python train.py --horizontal_flip=false --levels_per_channel=6 --norm="layernorm" --head_dim=48 --positions="learned" --beta1=0.9 --grad_clip=1.0 --adamw_weight_decay_other_params=0
Rows from block 3, named by matrix and row number. Rows with one number belong to one attention dimension. Each number is 128 + 32 x the weight over its row's rms, rounded and kept within 0 to 255. All counts start at 0. Numbers have three digits each. After the name is the row's rms in percent of the matrix's.
# q: attention query (model.blocks.3.attn.q.weight, 240x256), inputs 156-207
# k: attention key (model.blocks.3.attn.k.weight, 240x256), inputs 156-207
q.90 105:143135106143097153179128130092096071164136181103130150111165089111150156124137145120095108159153107142094095181140088154181152148086168080133104102098131095
k.90 110:123086110086169137096175121154073147148141124062137147134171078099068090120169121107091176140164137119151126130097123086116191174117126214112133144139076074
q.91 105:150117080166129116153121183183127114141214124094119118042128127107127164166123114189160180090175178113159183126118144140149117155162132130137147112193175114
k.91 103:096074147192137126086112094130121191112154158133140143116179115140110134120137132104093096104142112121105155146132117181179086164101123120110090113178143134
q.92 108:144135077140109117082127131084141124127082151149142117156198152134136087181079128097184113042113181127113096124107101116043130098116118160107165100098146112
k.92 113:143157101062164171155125152098134155131149109179115117161110170124130068104105084147150098101157114115132122140114070141142043140084164080109136133115131062
q.93 108:064122158109126152140110101125103162116090116071074137117073201146085093120135120157187166124132144150106125146131056146129147145163115174171124155119146166
k.93 105:115145087172152141142120135167185083113119111098085130103106138130090112140095184116133149140169109145131108137168100155177095118161086120131163094103161073
q.94 102:113135111093094111109135105069170162123075162142126152190100118129086115152106126100104093114148138085124106162136137194082110177111137140161120140135096149
k.94 093:169150090122137128110185123101105119177098181112135103138131167130155142184026112149169129067156089170117114177146101069146122089164102096119142123180118143
q.95 101:157143146099079169161190165112242086111201131123149155113178143130097142138147137139152153092115116101123170162143164089176118126137153139128189097112169065
k.95 104:062135098149182101113167175132161129125156072132162123091082132161101143144123166128136170191177129112128147116166110244117112133186130138131122148180129114
q.96 105:125094063061116162086153121135159121100142118143108138161129111134147167114099045119065104087116137125156125124110175097127136143108131187162073155125149069
k.96 101:111074150107115090104189121066158151171201104089156104175130121095158150153119094081122100102080135137150147119130161125106121140118132218116117131143113073
q.97 108:127129087082087165141101127149088130119060147193171128138095142108109110108120139089108119109114061095154092098062182042101094067129182110120138129138081128
k.97 111:165167156114069192119097124123087182122108094119069186102193151147103080120101134106177168109119105166131074141071135044104193103157090140089149111131145150
q.98 097:137119084154119146140176157145177118163121083112117136109100128180089090139128095105126107075168124138134101110129182131122129127175102115076128201074182155
k.98 108:113115121173123102104097116122138159120102113166168114061044123120071154111160195107098144060130080094130125130093094100120133097139091130096125146144129174
q.99 093:146140143122082182135184136122177138120158141065156149173148087145182173132123048149138100156129083152139078151127155109152170124166127133152151090088146072
k.99 108:114096139139126186117140075163106157086089120135128105088108111119131096171167022118144142175066071130162097095134103099141171154117142124206073089059114081
q.100 111:107096131111088098125146067141191111154178152160117108047152127121157144094123114087113098100088147141157108188118129115153139131126176118127145147105077137
k.100 108:077098132096115123170105137084094147112142080077109141087139117140135084104173166098139183144148045154161179078136075091110146139124145078099128100142124082
q.101 110:133126109168172113140164154124131135151125057102163145132141106141150165104100153080106098139137188149181116141181116182104192154103155122171084111066163086
k.101 109:124166131106133155110102128192118089158103093111142161130092109125129149065103105141100176107154112206180122161147154059136151117143128103127086148124125102
q.102 103:181087151121092119179092129134049176117159214116135092115150107173163133142189165146117155146118108129138143169083118044080113123111123167118143159182135105
k.102 100:107157087167125188089135089150165119141118160124138141192148165138134114136179166136128160146134140124108114120143204193135154153115113116134167190116114106
q.103 122:135125117160184169115122159175132119151125128092113179165087136189095189164108129129205132170137132070116137105206128147141130131156149097146110169140131137
k.103 119:160148185101161086118112148103173109127136149180139164145173169187114147158175139139157144132176148112107112164107168167150120098101138134122205151111165157
q.104 112:102101083053118121119142118108188069141119108159142121152168117129102084117099075111127094110109118144132162115134124117167123152106095163179143116098197066
k.104 118:173154071098095164145163128132156153171128100115084161076121151091157129051090144122105158071183144093094169098083121122060157140075153133163128111175188152
q.105 098:188105079089123119162129170126161108143135124097139136107141130122097157101126174125129126158078197164121103129216147177143178142184152115116075139157127173
k.105 109:157178111148111164128117174126106152142160111104126141165142135131126145074116101142165206084103183135116119114160149172173111121140141167139116100135098155
q.106 116:125136137141150119123070115141126122131171196226141079113090101175110085072136167116085114119129164131083121103085085138141122142070134128121155138125150139
k.106 106:128154167087154107112153168172108124157155109145148093122095133140133141175138133146140134143178147098133131119197142130102127135151135123094119146088165211
q.107 107:167141179117141071088136067149061088111111139091178114096156123128170164138125142122077142188132108125145149114124118129145098115135123159150087146176151146
k.107 111:170122122191115066051134148181120109137119072116111157108113109128062122139113153155068160118113071195145162100110156161134066132131069167211061130158125128
q.108 099:155108136112140059119093115179104127192150212096048084145130119082141175151133085156141128087154087056160161120068118095105099166100107134117136122156106141
k.108 103:093141156127096130110135148060120099084155126090123123150119088142140143092116106157118179137129147121106143132067099176156193115138099149126097125140159147
q.109 091:038096123151197105066117113158132128154141121197113162120093185136158139133146122095129095085128148085078098101149128144161126148060140073131138103138102111
k.109 096:127137144190112112127146114168132121186088124120191141105125159125197150152143126178092151182182132139126166130151175074136155110123146143211170121072168174
q.110 100:144086136095175094167132133144136110153166215119178081145104195087132120135155127183151110149176156169120118091096115171115162151092140113167169160107149182
k.110 104:113116113097090101138114179175115120116121127095084096092141132138106115107067134074149080080166082121107133052043152142110065141096138080093117136113151150
q.111 097:175083152167123103149134097150126120118152137103184090130130151128163100130161162048117112081109162167106127100150160132118121160151168124171163124124207089
k.111 105:161135155145147129143138152107115112078108171129148181173127164183151155146100139121124038167072152171140135106186177111113151104093117098145158115137182153
q.112 097:128143152126100127113109117146183121117128145123089112137147074116121127141111163154082151129131107108118169148157167131125041116128128079146075142141162151
k.112 102:161159158128060115127096060129130092117105126191063153087102104116187133071120160137145124111093133116131148152093126132116154160142120123206129127100096180
q.113 097:125100163182083132140152173139143146129152107098149129157126144143121142147158101135118135167115136134138109101069123225115120109124055120109163096140206136
k.113 095:112120150115154123116159098098087180114073115105075107114123087135175136152163134081155090171099124106130148094133079154134130121123146127089168085073136152
q.114 105:106089120121158166129116117112120136067096081110123211070149208122170116133128147066169112149091173192097114094166169149114201081125109133101146201110120181
k.114 099:135186175142116134142203122160147197128109135143116127133175138134160141172182109156138078110121148156214078110064154111129124186138096165134121123144093138
q.115 102:137102142164140144112142087092129153104070093117172124109074141121171138111140183102061106176120111087150076108079100129190082109110169185060143145123138135
k.115 106:088110181121070100112131134132138104119086111095123096143146131148096054142124089191130130130096162098131138153101085139162159129159117133088136164149148116
q.116 099:113115129138143140152127153069158065119199124099132161113214094096118171166165124107118103068091137180112072094156176168135113200116168111079145146153156077
k.116 106:138122108112167106115126100103112098119155133183127139085132121134156110081160181111105145161134133126116069129104108143042108091134167074115180153097099093
q.117 108:161089145144138174128148099190114095157142115144150172156088105144143108077137127122108131076142142150119152093083141107094141095113160080091096132109116152
k.117 107:059159139102139119124156111089158133101075118173176137144118152110137074125117160089147135108149148083133107156083151160129115116096050124133156156103103200
q.118 094:158137178137154095213179186083071159102117146140079183099114125118058079133137133130089145129113099138110134128166141098072167046104143117140153121122064195
k.118 110:129109119130109106181131117058085114104110104136133140114122100099138130033182142093107087110120133081123117110074106088091188140139102107095118084146119113
q.119 098:117156127160135131080152105169119106138147121090111132102088115162120161140157143078156138131119122125088142114171147166150160103099126123142097150097113115
k.119 110:145123144167169139103123135194173174173162064098093088152131191135073111148147128159111114190132145154150124138177122135153143114158140119172120110122098092
q.120 093:176174157135077149148128084227122121177195142153131133134133145079073132116145134137107104110188120141144127138058096106111097114160142150138137088134137195
k.120 096:175195156126164098107138093191124174090127101127144152110115150154100126119133112118158157135148102121180072155111115107174163073129139080124086111112160095
q.121 111:121117138154165137121063089079132150149110146031102122165111101174098190132094166109124115138149167088179097147158197162114093141130109171148103097098094091
k.121 102:099137104143110203055039142146104161133135182130111149109170144098160113138155126181137085137108125184184168153156150116166143185145128136123040149173184120
q.122 103:156092093145179139167133082143136135161172124078092150136121147115146143081115089154106163103131086160082098115199083120141165071148173101141110101079151114
k.122 106:126157138128115106110143182133138100113132160142085121129117140045157091118138170133150140103167126173199154101074105127082102112164188111132139125123102104
q.123 095:088141096089132127104154122165176100157186140179098126128097158097079117118113084077104170130127089124090113093120172111098123127115110140091099145140186069
k.123 094:131145164086109105085138152161118143138160120129077108135129108173183143114125120090164178120157098158104101123146128092165150140119130116134205141124119117
q.124 106:100170137105163079157098063087175115073153143181164166110174148135137127150149109165131128175061171167130113099139165106090109097106126139128187158148186127
k.124 098:108082092122085158162092105121196088172141193165059199133120143147140126147146089164155116105132118143095183088111124135076136080123113072114135073132096110
q.125 096:094086173232131145081107173130095137137091080143113190159102152107157182095105143111099103119138133088053080137203097184130104079168101126152155106095126145
k.125 101:097090193053084149158109108147133124158101098129101123081132092096102158098143118181130115134211075080140145220064109127145084105154103136132153141113104159
q.126 102:102162105080142165153110135136113121155096126122099165097106147141091143106132179095147151157114122169164098068161134169193066145178126064086158172097154203
k.126 098:117143143104169175153093121096093144115220134139116145125124131153138081081137146103083168099113115148072111072158114183143163184138082162163149172104137139
q.127 104:119124103150127131156145118136121135079163129154149121168128221125102129095102132127125149121133150132113105150155131163100095111158085170117141189096161202
k.127 106:223122133174137157143133133096182151179148126122118140163146130137138134097067129100126155082119115158080147144089171152066127134118116093118113081165143149
q.128 099:066133076059114112075102128133087092122160184122141161126123139058059106152163106097138147135090132115101030106145157156104112135126134127076115038105097124
k.128 110:044176132152144120116105076100114116089150166113098109110109108142149175139178078120150072127133105137097084121142104104133085068117085106104118096127127067
q.129 094:115191084087098138118125083138035120137145163106129083122108156113103173152164114157142068140131154114142139133146162104120104120128144091110078133109237152
k.129 108:143110103044121161099128120122153172124187137101176155144128123141075107097085149114109097162136170158143109115097210085131092146122088184196171111102112129
q.130 095:147106123164081153141089115143153183127133119167097140108201180125155127078114146150193140101115126147106098161159115144092166143120134102159177150076216087
k.130 112:137102190103148196158119147186154139066130119141154112134164119168094086122119141155148143173128156122145139099099149132151116158196079104200100139186103146
q.131 111:141119105133035142089158063105141153179138133122121157138152075097104104117115085101093089145168078144066147127108139041107144114100101140129125164087117110
k.131 106:169138115071103137155094111097163117139045126111108113089134154159169077101129111162128110086175112144154117133105117077155135089138092106110123122107122150
q.132 100:164107198099032091155078149110175170161143130131144146112133099121082152073090176114159082126140171150100103157094080095051130134110079113166162109103143071
k.132 104:150093161106124101117071109132153123107138104119099178126182140200130120138202097141141100146063128113143132151130094163101155145088140137141086096102093135
q.133 116:131153151151088098173147150090128129139118083135121110123128115123120181121110099096103128169140136109151169111100128111089082128125117082137068148167152155
k.133 113:146139135135195105107074102134158089071165100144078090151107072199138165113128113119129069164110163088126117112134146180116093153090097123145146107115131113
q.134 103:105133186119127128133148139141145045118064126129121103104169095122163140115125139106078134073106129142149142110056106136106100122129147120116110115120105193
k.134 102:140168142092158134138125140156131078137120116156169166117166159133156134112155102103075209075135119111112056107136053171107141177129108150113163072134093069
q.135 100:074128132158121078090170159139112136117111146094146105151126107138165189075117167137045139094142137101128165087135084128087154116097175100108119101152104118
k.135 114:131140148114105113191127107099138156047080101155126143154107155108134111096135116130141197113137130059140112106122163057120138135106130100113175142136109146
q.136 104:156155080086158113126150119172140099136161105152118103111107040117115135115105172175136158075127090089135144115097207134111124177100115122145107097166137104
k.136 101:121125153136141133125162202106147151141144068113106119093105133157068135122126097147098102120117147163126111151148141155164075163119118116129130137113132098
q.137 101:118144107159132134133133134158110174096163123119150136116170049152121163155068084068144073134115126087168125095150126067176064081093164077151086118121119080
k.137 102:101122150125150193134130147148146184131091113136126171102107106089126078129179105113104105081117187088090095114103101099103134115134159172164141165071098223
q.138 097:151136125120121125120119168111102095193105160127215149170171107139127114141127102104061163115136168172048095123185118151099199133111082092178181113160119095
k.138 102:140114056099149143123124142086112117124146162136134160152078124177108063131113078152226166169154152165101123134096117175229138146070114171139160084159092098
q.139 101:120091156166101120104104123176147158147101152146165143084124121150103151128144119168083134080115051119097133175071113093123105144162105086097094081104185113
k.139 108:122105129147183113111113132214137156162173101220224126140136148118140133168143147101132134082135060132181147096131124179122126126157157131133114121188069112
q.140 101:057167100127106127122138168143185085083157118100165120112149142112126143175088170149151127084111121081132142053166149161168152155105124092139080084056136124
k.140 097:107156108117130105137141159111130156083184141115097124128126180165128073128144146103101120119169163176163122069124123102100114137126099096106187146106158151
q.141 116:091119118119083111130164159135100114119044160147145101110145105100125129134157122151079115150183129104137168112097140106132134128162073138140143090160141148
k.141 106:109108168167122143111110074120135142104132139105163125121202137099101137112166114149096070155103098161124184076100150103108152151172121107124123103184085103
q.142 092:128169093175142116115191127119148139148116114131116164117123177145191116166104160094118135089174162169134120099134183087134085182161132151151158074181134134
k.142 106:121054209145137158151141110097103116107115114129154141109105168143118090112123062111150087119092130113156118148168114109093129141131079109034082146070135145
q.143 111:135114117110086110129151166168127143096129069157140125200135149091090123140104125085149128130126133096148106131188100163123145124127118126131145179059122092
k.143 093:151060141151146106123137165116116107136141137115144159138205215162156218142157150131150088141140109094102119111144119179084154126105108093110179126120162120
q.144 084:132117152078123134138124157169152139099191147084160141188118164145158117119121128131153126121104163196148093120134124095126149146131136100094138106180113202
k.144 080:103115076086106173123100196163119153113189134106082139090084126110122079116105137111124162083133105104113129101144087075145113143129126086128134119126128139
q.145 092:164146160067137106134122125161081147069167134136163155108121137112074082123133164134140168154083172115155105148122115173166122066108142181179134127143107166
k.145 088:132146129116184111100076149178161182124130122146104109119126018100086107100098168104164138080103062088088103172091057091150097113129120096126097104130135127
q.146 078:129109112071148114143135129166087148100137076128152158087103141099073084088148149116151128138144141098065093130103133131080081122117127069134121070096165084
k.146 083:092124158117112165099086154158161184188145094151192136186097103130076132106115152124141155100144137134093086188183112167130119122175196121120129131150150128
q.147 087:155138105178144138172152150178163146163174179132177088155084139179099135118102078151171139134147036122125116124164111145104094122147157144129176185184112141
k.147 098:121110145185142140127042154167178108153155166177157128137093167158133132163179122152169182149105084105094071103154111098148127101129086068129128081130105108
q.148 091:131112120094092170168150117129125134144178166159095101148115134127179167107106169182143204166117076148077143103128150182095167119116135176122151118106178152
k.148 087:131119078141168142044081079149119109241135145100186171106125145096135153105227106160098118095161132127105136097154110116120117132109132094146159173190116117
q.149 079:149122199163155125120101137208100126104147148104120148155161098134112142148225061167143194140106216123104113056088123116082131165103101130121137156104123124
k.149 087:121159120095110180179086164179124154075106170145105200083136131119161104153170103135139121158156113154184151136134133125129119149152136117088100146144147189
q.150 080:115108065143172160156089133088089057188108143113165119141129174145120139151105158077112097210109137158100147077233177121142109167102157063098089077157105128
k.150 085:107129097171149093094141111136101130162126094147193111160184154124094135105130103159097091078109135133098141127137089183153149118139090067080110125129139194
q.151 095:162143153117143165158107145172060148166111158111133142108094135168117119150169144163150177167125115170110113142184127166113070146126113142160096130127074128
k.151 091:138096154118106143171128161119154121121126140102132145103156097145111109119156091162130136214189115088137122159137151074205098112112110129180089105133125168
q.152 119:090122114183137068160159092141194120121076103163097098136193089111123118101088107113086135088114096150158069117093130074022166100111111135101144138117167105
k.152 089:143121131172149085171136173090145109152141147175149062110145122140086107139175131134084170124155118103150110118105102077122126098159088144093089113134106122
q.153 087:097146095156148107131163176161123145173236140138101134186123106140161128058134139101163182102101191201065138108125107108090164146140149106080170152070128115
k.153 089:148109107112091170140092074155123122074158142128180147112093143099095108183250120155187161184122105111141142178099151111164134105137101119109121127138149103
q.154 081:113191167153100071107151127097136102149115082087051040066165109139138129160151133111095155133106128138118116134096165136163116139131134185180168177187138179
k.154 077:112127092174137109126102108136162144132093155139105115117080095131133158164121151118084117171129067082071128056170147130114093143124110141140116150148107110
q.155 096:114125069151149113176161118104133138152050102156154132104132154104112064155083119147153179132130107145145135131146101116118134209175076106100094164122162147
k.155 098:164113087136125156170186107159132112075112155153166160157156140166143067170075076090136216132135105097179103144188166134172152111123133160117101134168144158
q.156 067:100087102120074101156141159155033085102126122114136117113140147214159129110138108145153118175171123156161146082073107166123085105154140138167101050098122150
k.156 078:127121129140094123089111118115108090165122091129163143091114179130127118134128124069144135095112094162109147091145110102169190134127081096089114153177109096
q.157 086:109156124057143117110165128122134172105115145134118159170083073100190122120021140068191173071144191148078106099097122111152177165091147135162157148136188133
k.157 087:113134101045170155126154076141124129108078083077081192176137113113170149078125150110147077104081141119153141090194112120083116127111167113130169153171125131
q.158 092:130175151179138175093103142149137071140134153068143077141118160170099200157187091132101084137132075072168146146125080134125128115147118121158083111151127152
k.158 090:135111126126146113130127157097192092137116126147146150131145160071106186148176133111128117108130114121163171128154118145090161149131078110124100177151117153
q.159 096:152121125129159073116082124116162134168182086130158139127096125142127105120156088132160074063127143134115092114144140135148093094132151078124113122154110166
k.159 096:184140159148150114129099122133147160138109071125136124122129098167078135092110109123157130153102129074131107182142117154110069078102149055056138106215087145
q.160 082:194129148120180105125188166127142124137144111114140101104092112123145162172141199116117143125116193167145143139112095127112162184180086126209112181133141146
k.160 086:121100120089109112127157117086136101136113112157134169145108114118117147128117156079122115187110133071187139135166113124104116117122195211171084142111115130
q.161 076:136132171139132188101120119097106098134112082094133134122110118128078156094174124069135125114139117132130128140081101091156076107152108161179086107144125131
k.161 072:123040074150098133092124131113120087165102165160110200102137100121179147109123129093099190105148168075145132114189106121162136157089148148096142177157097089
q.162 092:161129123130064164050161165121159165153120178084049097160105082102168144094066135101114098107117120110143108107085165163165149087180129129143153166107085151
k.162 098:086153085097108087105138110128111133140087155147110111129159135094204146132165161186087121182140089114124170107078129092124155156111125144141152180137192075
q.163 094:104125149085147093109170132147100095143134100098118095134095132166114113135146113122129069051153129100152107142092049126178096122125057151076106091129087150
k.163 087:089110121080116100140180123094077154067095165147131121124142118144104109178105158113132153156182174157163120099148193102157141175145165187128077152114160100
q.164 086:217154135146153086129171145107084099160169186073118139112126130117141147126127160065124115147158156138131148108157184134177084074160134173124105160060162140
k.164 090:146128183187106214124163140070061117137120083099081131123100112185192092086098158191145082091136133182099101151158108039164098133097128155136103100165120145
q.165 081:083121131105155148113138151180080140058061125106097152095182119097096137171118081138135131147066091089083139133125059093084130130128094124115124169180135136
k.165 084:181131087119096176106100113139142140141121177137127189085096157160106114157139068117103177142148105117131140134061111071129111098151174087156142145149110111
q.166 084:138111164023170189096130098141130159093123139143082138131167108155148165128130101192099151128124115102172099139101066107139127142123112115176198130083194160
k.166 085:094114106146154140081118141136149157075163138153094120142083137116115142077122160115139140108145091170080116014101121136112149129163126133093132145131152119
q.167 098:157108190095140174143121163119139074124166100191102128095130159130075156171150101093132048095134196103174115143119109124190149163159094169137115113100130144
k.167 092:170083147103125205157126124088144132093129152096082177081125167122134135162183082134160138180166125140152106091111152042128143128181151141097094099140103126
q.168 094:103164081113121128108107115160118176153084111147116161168163103090115138075066075159137170106111121118109076118115128172111150146109094076098163095117143071
k.168 092:083134103118090092152100082129108182144143135159142140124175152105113146152143089163079132156169141148163110116124070160129132175139084118103127126101178165
q.169 083:092090148105082097108149137153059179133072138149095159138109120131054128094114108165177153129083115148173151094089121127071176173069133134175160150114138112
k.169 080:106123105114053161144142114104174165117152166141101176096144108075159126093140174105114123110159108127142166102112110092094102123128140146173148145124128104
q.170 094:115090075105088044163155156156146159169124129117130145143122199094107088141083136120139125144146140104127195091081126165087128097152168175127096132161140144
k.170 087:132170134143139114131102150155178127150138120135151120142088116133107149182137174166090098151071124088172114122179146131070082165116104148183142135175137162
q.171 087:130140106189121117134141174137114110124152091104151146214092157152159187172102132149184130117169159165122136178145067125164186170140099111057131091156175139
k.171 076:128105128123109129143164062110192127223124151126114134146129163119156189123099125141059076059082178156146117138116056078126107088104124094108122087218110170
q.172 082:164119166136145152125108105150150122136127135084168126138125144145138095145131087127159095122124116145130097095092116148196069114075163161167104086124126143
k.172 085:167191133060156142061101114123139128084100130114070128116088083082173118104134163117134071117166102095157138134089076112099138108120150098109145129141093113
q.173 088:100133135157122108065154103127068110136126098085088107111142098156128101133136110092082099111116107164148118113110106113144100129133122111131150114116106097
k.173 084:103119112172109131099135124113106196176124083157179084146101138201115085157091091122136162099137151129115098091136116103177169160103056144082082137101141102
q.174 091:125126062096131087165122119124099133107133139060138122180105095142119076110100127100132120137146139112126139170111127164116149116169096164137178162195149100
k.174 090:119100093140155138092114145129145112170140101080157086172104165166078108118084053118136151067138122155155127130133127118176106160154104085113092131123128140
q.175 102:036161091148148115154091181133124073119144109130181115137116196148188116092120135140114083109143108141141124127152144112153093166171142113119127107211091143
k.175 091:094147176138119116105120135105139105181187146118188149149119192133137156143168120153111117114141134181177165134137152120111148116167182121121168125141216149
q.176 086:129121066099133088190145115137091053125144123104093064109055157137092130115176128159127117170086091109106142103155066156096133150084083083164125117119121138
k.176 092:096125148082125122142136122163160153155128074146127135151193092118102096147102132155068132141122185159158099174145094152038040137169129132121099139101128150
q.177 093:109135166170198067111161124081105112154132066080118103137190150117146130191147162119159068123118156069162200140123148124187087190145112117190138134194163078
k.177 085:133079156167188072081196101075134124169091117073140130139162166201134125110120100138132138135136116088167123150163127125100073152133145143114109149134101130
q.178 087:160174146133059144132093154123100149179072192099134126106117135176114125122101088094121111141147090135061124078174140118151108141096125102159118128054072113
k.178 094:132147085160100137120092119159108184114127125168109101175094108135205112104158172139164141156177085176085119116092139126122090139118150151159119116107165099
q.179 098:067110130164122074188123149066109062133106104080114111158049149125118157114122143108041135152152114105146104125119103112137126098140120162121066089097091120
k.179 083:108120165133090098147160134124121160103066139085116138059164092139147179113154118127116152166078128124155089125153110117082090158154140208162071118087166143
q.180 097:137119123111144146084094110110102101102125141124113176097093178145142080135157168158062105154155186147108098179152096143094095087170095163136091117125110140
k.180 083:130143116137159153053125145186104143159137161084104154114110113103186148098200103182132137164093097138137156081155098133155124168136158137181146179172109164
q.181 104:132135107116125088117093100122158161143144159165094158138184114084159185117154153107139175104144199142181113141080136199144138111131103169194175103155170118
k.181 092:145066121084089088152080095138125138160105090165115075187187141147077157095118094145126135113159116108154123199154111127104103144117086118083112153132146090
q.182 092:103142074128161162151117131185129103168158126109149102103107151137120111081184129156119120139082151100112111041108068140097136148161159132143092093181077168
k.182 095:170135132170083167155112179146180124226137119158169118106091104171056135134070134110153154211104172116107088145157135130133096095120102074087144146147109089
q.183 091:147146110098143115166150147190170159148140110116166138231149102134114112124100142125133135115121100091187153169136105194125161110092125125143091167183155120
k.183 094:117076102072096066135094116109208132094102110085109182087140144072088124120120112119145093127154125093184164116116139113101145112112135151130110127107171121
q.184 093:126105117124047081132109109091131167116111160117099155144163115111131136119078135079115129097128163152116114087118097138091161126111131132012100135105083132
k.184 083:098077116090071113141151095174132100074097106121035157077148146120132129104084132083139117139181137157190150110158129093141088181144149191148082131098114160
q.185 088:144092167153173060083100142146124119094128154124120124114102113102090144124120062117116081155090119153109134147101121107108085111100161128170157111141054093
k.185 088:146142111105069141119079127133159165112081119157112117149140107065108148118209130145152124162196142081135102125077127141119130099145154159139150155094137109
q.186 097:171147161129169124201172119106100105124091111124094165104106130141107104131095132164157122120171159171141171194132098069086121126162094159097091143193113120
k.186 093:092180115169192134135171208124234113137108133178110150177121146155177145152122155157145124153085099153087083077161130141141177157154137087184149121162133069
q.187 081:088096095162138066089096197177119107184153106103100108115113140126153139140151136075168153105135136132138119083090129113156110193137124138109130131134142141
k.187 091:088129117143177114134153115175102150151132096126152117124153173137140069181135142120109086155146111149186090120181093146189149185076101157179100136129143160
q.188 093:142141151141148194165102162173148138120152124153108091126097146109097164136174166129099094152119117158141108137125144156134129100146165093180150157130101088
k.188 080:138118128061127165174051166182143142096145146143096087095130130147082143120140182126129164153163134103162094116086100073136113134155113117083144146063142119
q.189 103:149129048098107104054160093152120109160136113181139122164099135144126120065111139106087109140127107096122108158098098125120195121132096088089189101094133157
k.189 083:056111090123115115099124103129093124113144144153166086156151171129111120126152089153082130092146029159153133138085104161112189129091087138134137177069110092
q.190 090:157131139172086094127111110126130128091114141086126118174133097053148162148136100064082113101106127164152120123128098137085192168139080126121096110143109192
k.190 097:150098098100104157109153114108048123109124098081099130104148145115115071153068080113096112105135145094119128105113087096113108117102059106065082200105099179
q.191 089:102135151149184122175136173098079117134093094126117158094155113204123149092136125182095151128145163135132150174168110098133073106125168118097142155147153102
k.191 084:167132135127168117142141122137125190113089165109080090140083102135104157098104151188133185106114082110112137139116104120121097131153145061072124137154102169
q.192 112:152104141123228156117085142101052169090114132092086072081129120097168183143120097103130109117102115134123107121166178123121099111144108102142091151160072190
k.192 104:112142106158099154158069112170152159094188104140094144097178118157116138111183127104166081122092143099111109162126102156169144117093142076130112114069134069
q.193 111:131082105079055125123137136134109133108114118088126177109163140121101116101076166160100185069134075090087119147109114133165087167113127104089060105148063110
k.193 097:101123138126106084087114122134143135068093150135119116090145097113093093137147170208099111141107098122121125152088142108141151106126140135166068135163119087
q.194 108:138146162170124127143126124159151132090144133077170204152157169160177106157127179126128061129120140156133108082121169171116136140142113190100188074110099096
k.194 114:138129167126099134142126156162146154112103122113117150159176138155160132178175125142130130138208158100149215114164107146144105138137128158185159147095127151
q.195 104:137061119117122133126120134131178137108086084116155095081111097128149079120147108104149190112127195163172112140172081159112159125135169124126084134109121072
k.195 109:127111114096112049146134078110113129116116116152138138124131145104110168105121123073129196111086086125140094087109115158091086123161084140148136092131184140
q.196 114:116089115052164118184152169079082112144082117104148084139129092165106122134188113162097156098119177121094088056101109151142111145135180112196135145114139176
k.196 104:194183078108074171151125173072148096105118181108121118123132202137175117138135111076171131121115129061150139146159096102186098169114144103072096104115139145
q.197 104:064152112183112083100119092231146143129111169157100108131146179114174123155133106136112096154101115084181124120186109093121159073096179150132055113091057100
k.197 109:165198129177071116157113107157111090102121143112087181102180161128125170117160145111189135169125152091153160130122145113094092090106140135128148115149071161
q.198 115:185097140159145135050120084243127121088141116096100064111087146129189047124136116141061098087089127122145173165174132110122118137104131075127100136126118142
k.198 108:135195089137155145166124186167104092108138119145148177078142093133108194121104121126158134159134143131160128139092184144174121165084144148168133129193154131
q.199 105:122185151087119106113161196157148110125118158133149144157163094133095087129150114167144094142130175132046151119076156159110111143112087170175083164116125104
k.199 104:126088175171153148164082122120153141141092160073171127149187141106127151179218148139101174155126129168140136139078141156130097170129027134142109123170083188
q.200 104:212114147177074145084144143147106160127097119119112076134093139100187144130124185100159186125132176125121076134135142164152107133123160120157128128147149108
k.200 113:178137127189134123139144087115133120134152091087157075141101093162070131149164105123137126139084142124157120184038125095121124123059115149134176147157154036
q.201 110:093113087065099139040144120124131134198061101106105136108117136134173121145093092112156112146115099113078067138139110148162096158136175136132110177108132145
k.201 118:133045087134097139148122111112111100087104145121149158080111114105086136111135081049127096132077116134130147129092084122113134130117127131130113070104095113
q.202 113:095111087140096151138121129090095115094082172123128154133064130155157148101131120088165142083142144108126119131153103053105132083152178089111132080100096110
k.202 102:116092161142159138137108082099137094076121191124155175172198142134076128145132228144113083171140123143180167082118136160124149165121220139148201157155142145
q.203 102:088146114024077175052152164153211162081133133136095099096149073122122126131097130150098099178054117113152148151111084104096116162083136098116119170156049074
k.203 083:134166152140115087144109076102131128096145143163089129112095132115140131112151078104151079149120110046160143064124162128108129148124120137145147147147117169
q.204 109:076115068079134138097127103133126101121083144111148095117157117148101104141191129147114137133058127196087118148076121102142126151156153128121096171133117120
k.204 116:114106134112138115124141082132129147176125141120128082114103097112158153115115091118089158097140083096161104169129140090188068151222073080149070144164193105
q.205 106:190176061140111167146161157094115080115137092150178146127104067179135177172110141024121129128078156113198050105082112109135103139118121131104106123118150141
k.205 101:138142138170136127119133136065122117119045154154157134151142104123153142136092067085181199105088111122096111122116089171183118111081128143093169141138080128